python train.py --encoder_widths=[64, 112, 192] --fusion="cross_attention" --decoder_mlp_ratio=2 --decoder_qk_norm=true --decoder_drop_path=0.1 --muon_scale="original" --orthogonalizer="polar_express" --batch_size=128 --adamw_weight_decay_other_params=0.05
Rows from block 2 of the image encoder of a small image captioner, named by matrix and row number. Rows with one number belong to one channel. Each number is 128 + 24 x the weight over its row's rms, rounded and kept within 0 to 255. All counts start at 0. After the name is the row's rms in percent of the matrix's.
After each channel's rows are labels from the 100 images, of 14976, where the channel reaches its highest value: "responds to" is what is common among them. Only what is clearly more common there than usual is listed. The data: larger renderings of crowded toy scenes.
# c3: 3x3 conv, stride 2 (encoder.blocks.2.c3.weight, 112x64x3x3, each kernel summed), inputs 32-63
# c1: pointwise conv, stride 2 (encoder.blocks.2.c1.weight, 112x64x1x1), inputs 32-63

c3.101 136 [130 142 136 131 201 127 129 145 142 134 112 143 150  92 150  67 181 132 179 163 123 122 137 120 114  93 128 125 111  81 104 140]
c1.101 123 [138 145 150 128 214 120 147 136 131 147 101 139 152  89 154  82 158 142 176 169 128 127 144 128 103  91 124 151 123  91 103 127]
responds to: striped object

c3.59 089 [124 125 114 121 146 104 138 117 161 137  76 135 145 124 112 129 126 181 133 102 130 140 135 125 142 136 155 116 124 104 132 132]
c1.59 087 [124 174  76 160 134  92 166 127 119 118  99 132 135 170 129 159 120 168 135 137 165 137  81 122 177 110 120 105 123 144 134 122]
responds to: lamp

c3.25 106 [116 109 131 151 105 123 107 128 111  30 137 127 139 129  70 128 133 103 140 158 129 159 123 109 101 125  98 106 135 133 135 105]
c1.25 092 [114 100 127 153 129 136 119 131 105  41 117 124 134 107  64 125 128 113 149 156 137 183  93 101 114 120 135 112 150 146 125 100]
responds to: red object; its colour: red

c3.33 093 [179 162  95 140 116 127 174 108 124 125 105 130 142 164 164  84 124 126 130 138 126 118 129 155 155 159 120 154 167  70 148 128]
c1.33 102 [121 121  90 161 132 126 106 109 104 143 117 150 138 145 105 112 120 149 153 121 137 138 161 142 122 114  96 129 151  72 133 142]
responds to: house

c3.11 068 [ 72  77 151 134 113 118 128 140  93 118 175  85 143 101 143 142 136 148 147 147 116 126 111 137  78 113 117 142 131 149 132 132]
c1.11 100 [ 80 103 124  99 125 117 139 158 137 145 118 112 128 117 134 163 118  76 127 120 106 144  98 130 102 120  83 123 149  65 128 136]
responds to: flower

c3.37 123 [146 133 114 113 114 128 144 162  19 135 115  65 133 115 138 146 144 159 108 138 148 141 129 109 114 122 125 118 125 145 130 135]
c1.37 109 [140 122 137 100 123 125 120 164  24 116 133  67 145 127 159 128 133 159 107 132 133 138 137 127 105 123 120 122 123 135 148 154]
responds to: green object; its colour: green

c3.84 085 [134 135  96 147 115 130 153 113 100 145 129 183 118 104 160 118 128 110 112 147 129 102 103 165  99 154  95 148 157 133 142 129]
c1.84 081 [145 124 100 139  96 131 108 143 144 130 136 179 107  95 159 132 121 132 109 129 133 135 115 174  55 120  90 169 140 105 133 104]
responds to: blue object

c3.100 104 [115 120 142 122 154 102 136 132  82  96 119 110 146 172  97 143 163 129 149  83 133 204 140 145 144 119 111 123 140 112 116 152]
c1.100 092 [143 158 131 152 164  80 143 139  88 129 141  68 160 168 127 166 135 136 151 102 119 179 138 152 157 133 116 136 147 131  82 159]
responds to: red object; its colour: red

c3.12 091 [109 194 111 126 153 146 132  85 113 120 136  96  95 154  85 142 127 113 156 146 120 131 142 138 150 145 113 116 150 107 130 129]
c1.12 098 [127 169 136 178 166 179 125 114 132 136 126 117 105 131  84 151 134 140 155 139 163 124 165 142 156 172 135 118 142 109 173 123]
responds to: light from behind the scene

c3.87 137 [127 126 130 137 109 111 126  83 171 156 156 105 153 147 177 147 133 145 128  94 124 153 108 145 135 128 118 133 127 175 126 165]
c1.87 115 [ 97 110 106 118 111 106 102 104 169 155 152  90 137 144 174 133 126 161 108 106 106 157 101 142 121 110 101 144 139 159 114 137]
responds to: yellow object; its colour: yellow

c3.103 092 [161 164  86 109 140 119 163 151 117 123 121 117 139 137 141 147  75 122 118 138 138 121 115 151 140 150 149 140 128 135 143 132]
c1.103 098 [124 155 141 155 105 152 102 131 117 150 127 108 127 145 100 123  77 106 111 123 155 121 139 133 119  96 155  96  90 136 173 107]
responds to: its colour: black

c3.32 093 [144 141 142  95 122 133 148 115 166 178 135  91 155 117 128 139 136 121 131 130 124 173 117 102 132 118 134 117 118 181 135 116]
c1.32 085 [154 162 126  62 115 105 140 130 117 157 117 126 137 123 131 171 103 101 116 121 128 116 113  84 125 127 101  97 138 177  95 130]
responds to: yellow object

c3.57 098 [166 156 118 148 129 120 156 130 124  88 128 111 156 114 145 124 105 127 129 148 107 132 119 124 100 100 115 137  70 140 132 148]
c1.57 102 [178 139 158 199 157 161 147 133 126 110 128 124 154 106 139 145 133 146 136 111 112 145 144 132 132 127 118 146  94 155 128 133]
responds to: light from behind the scene

c3.28 149 [141 119 154 127 139 130 102 134 133 124 154 150 144 157 134 144 119 123 136 150 125  57 115 154 142 113 139 123 146 147 156  74]
c1.28 142 [138 123 130 119 126 113 112 120 149 112 143 160 136 142 139 148 119 126 138 149 117  43  98 115 118  97 138 151 131 112 122  66]
responds to: pink object; its colour: pink

c3.44 115 [141 118 120 142 119 111 115 138 162 148 132 171 155 153 142 127 132 119 141 152 118  84 113  36 142 139 137 136 144 134 141  48]
c1.44 083 [141 153 143 118 124 124 108 123 169 135 138 159 154 123 130 130 138  97 158 124 109 102 119  45 171 136 158 103 132 151 154  50]
responds to: pink object

c3.97 114 [ 92 168 130 133 140 129 117 158 135 138  93 118 111 126 111 102 145 101  82  98 123 134 148 139 155 202 109 118 117 148 128 134]
c1.97 092 [101 171 124 169 157 135 128 146 144 140 118 112 113 136 114 151 156 128  86 128 141 150 161 145 168 205 135 104 133 155 114 140]
responds to: umbrella

c3.74 091 [113 111 136 122 128 115 137 104 134 133 130 108  94 129  87 182 152 110 138 120 135 122 149 149 145 171 147 150 118 163  89 140]
c1.74 094 [138 121 177 172 178 144 121 117 141 137 124 123 128 144  91 171 137 124 143 131 137 167 174 152 144 166 175 146 129 142 122 134]
responds to: striped object

c3.48 095 [146 126 120 102 115 164 111 162 150 104 141 122 148 160 149 167 155 142 108 156 151  95 121 105 136 107 169  96  72 153 113 121]
c1.48 088 [126 126 118  88 120 158  96 132 130 120 136 134 116 153 147 157 155 149  99 144 158 116 115 126 131 125 148 111 116 181 144  93]
responds to: flower

c3.83 094 [106 127 141 153 160  92 132 115 125 180 113 162 118 184 139 145 125 121  79  72 133 117 127 145 126  76  82  99 100 131 102 140]
c1.83 082 [133 123 167 196 166 126 132 135 142 145 111 161 131 162 125 153 138 142 100  95 129 152 150 130 127 110 108 116 101 139 120 142]
responds to: yellow object

c3.93 102 [156 130 124 121 112 131 139 164  76  76 138 132 139 126 138 148 130 121 149 139 151 123 114 123 143  98 153 140 115 145 159  45]
c1.93 100 [131 110 119 112 130 128 167 158 100  98 156 151 136 112 151 147 147 108 146 146 122 119 101 118 107 148 153 128 117 133 152  45]
responds to: bottle

c3.42 115 [149 163 118 106 123 118 129 128  91 177 113 126 139 126 128 103 114 107  90 137 124 137 122 161 131 112 195 141  91 112 178 124]
c1.42 094 [126 148 137  74 125 113 118 133  84 179 108 127 116 119 123 117 117 113  88 148 113 149 141 187 128 112 175 139 104 135 167 158]
responds to: black object; hammer; its colour: black

c3.102 093 [117  87 170 152 109 149 120 114 134  54 130  67 177  89 119 139 142 126 173 136 124 105 119 151 135 119 125 144 144 160 151 119]
c1.102 118 [120 111 108  91  87 150 126  99 150  75 144  98 131 129 163 143 142 114 147 142 106 141  82 151 103 105 110 133  93 114 139 133]
responds to: red object; ladder

c3.61 086 [175 175 128 148  94 138 139 137 157 121 117 123 133 143 133 134 136 144  94 126 127 134 115 130 141 129 129 115  92 143 125 139]
c1.61 081 [110 180 125 151  92 134 137 110 140 107 131 131 138 132 101 139 139 128 121 111 160 130 107 132 139 160 175  84 115 152 142 148]
responds to: flower

c3.34 097 [118 144 138 127 134 152 113  86 145 138 113 134 135  91 119 150  78 127 141 126 115 131 125 151 143 124 128 150  96 136  64 144]
c1.34 109 [104  93 138  78 132 131 105 101 127 151 118 128 121 101  95 132 101 105 109 122  97 113 146 132 116  86  95 160  98  99  86 165]
responds to: truck

c3.89 110 [156 113 140 113 153 143 114 123 144 131 121 134  53 153  99 127 125 107 115 105 117 121 123 154 167 125 144 115 104 141  73 158]
c1.89 108 [108 114 129 117 153 149 101 138 143 144 121 129  60 143  95 127 143 123 126 115 121 146 133 153 147 128 130 109 128 142  89 151]
responds to: striped object; count: six

c3.1 109 [106 103 116 148 151 133 141 137 107  96 208 126 139  71 132 181 140 128 119 124  91 132 130 114  88 123 122 143 128 103 118 119]
c1.1 131 [136 122 107 130 132 159 125 153 105 113 193 125 130  96 143 163 125 115 112 141  75 107 121 117  70 109  86 145 124 155 135 135]
responds to: table; ladder; chair

c3.51 107 [113 133 114 117  84 126 105 111 128 135 150 160 153 169 135 140 142 112 134 135 122 104 154 157 149 130 139  92  99 134 119 157]
c1.51 093 [ 89 134 109 109  93 123 107 129 128 134 136 163 151 166 134 148 129 129 138 130 138  99 132 168 162 109 120 111  96 165 137 148]
responds to: blue object; its colour: blue

c3.10 064 [129 130 111 131 118  97  92 119 121 149 167 151  98  79 107 154 112 154 125 119 146 112 144 107 126 129 136 147  84 144 116 129]
c1.10 092 [117 153 102 133 145 130 141 134 123 134 163 108 125 101 108 154 127 162 123 126 121 117 121  87 171 130 142 119 122 182 133 113]
responds to: table

c3.56 081 [126 109  95 150 102 139 110 100 131 124 114 105 134 125 154 103 136 120 125 146 109 166 150 130 103 145 119  93 103 114 134 120]
c1.56 102 [125 107 108  88 110 133 116 106 121 138 112 110  64 113 184 101 135 101 117 111 115 150 117 116 126 114  95 128 130  98 124 105]
responds to: red object

c3.47 056 [108 123 144 146 112 109 161 120  87 154 116 138 113 138 131 152 135 132 167 115 167 119 109 106 162 122 155  90 165  99 113 103]
c1.47 084 [ 85 116 124 120 112 116 115 108 102 108 149 139 108 130 179 148 138 123 207 138 141  96 128 113 121  94  97  70 117 106 111  89]
responds to: trophy

c3.31 089 [127 172 159 117 133  77 126 128 133  98 129 105 124 145 130 127 126 138 128 156 123  96  88 130 130 171 145  90 119 156 152 109]
c1.31 074 [110 143 148  95 134  53 117 147 143 101 124 117 132 171 107 131 119 141 117 136 127  95 112 122 139 200 143  98 167 137 126 133]
responds to: bottle

c3.55 132 [116 139 108 127 123 130  50 136 131 151 123 134 148 140 131 133 126 155  97 132 142 137 139 145 131 139 140  62 131 120  65 139]
c1.55 092 [122 125 121 139 125 134  38 125 141 150 132 124 143 164 142 126 134 140  94 134 133 139 134 157 113 139 158  80 115 131 106 141]
responds to: striped object

c3.68 098 [151 164 124 122 118 146 116 123  87 156 129  78 115 104 141 138  81 126 117 175 116 130 111  93  93  92 101 139 156 147 126 159]
c1.68 086 [150 166 114 143 108 132 158 128  97 141 126  83 117  95 115 151  98 110 109 153 169 141 128  92  66 156 118 140 161 135 103 150]
responds to: green object

c3.95 108 [129 119 111 128 114 148 163 162 148 102 125  50 137 126 136 138 130 147 112 106 151 112 130  57  94 144 128 125 145 145 117 141]
c1.95 084 [131 126 117 128 104 154 179 160 145  96 136  77 154 115 121 117 136 151 137 137 126  95 110  45 109 144 146 124 132 143 119 148]
responds to: bottle

c3.65 096 [128 177 122  94  87 126 101 123 126 121 128 132 158 178 121 145 118 108 103 118 121 139 136 143 131 120 114  98 101 134 143 142]
c1.65 136 [127 196  80 116  81 111  98 133 104  93 120 143 137 187 103 132 134 100 100 136 100 125 114 125 116 106 110 111 129 132  92 151]
responds to: light from behind the camera; tree

c3.41 079 [165 126 143 133 133 119 125 125 132 137 145 139  89 118 125 185 140 101 127 134 110 144 128 147 139 128  98 135 154  97 127 146]
c1.41 094 [130  92 103  96 108 179 125  98 136 102 132 102 165 127 120  58 148  96  98 149 108 111 150 128 124 119 129 119 134 162  94 123]
responds to: table; chair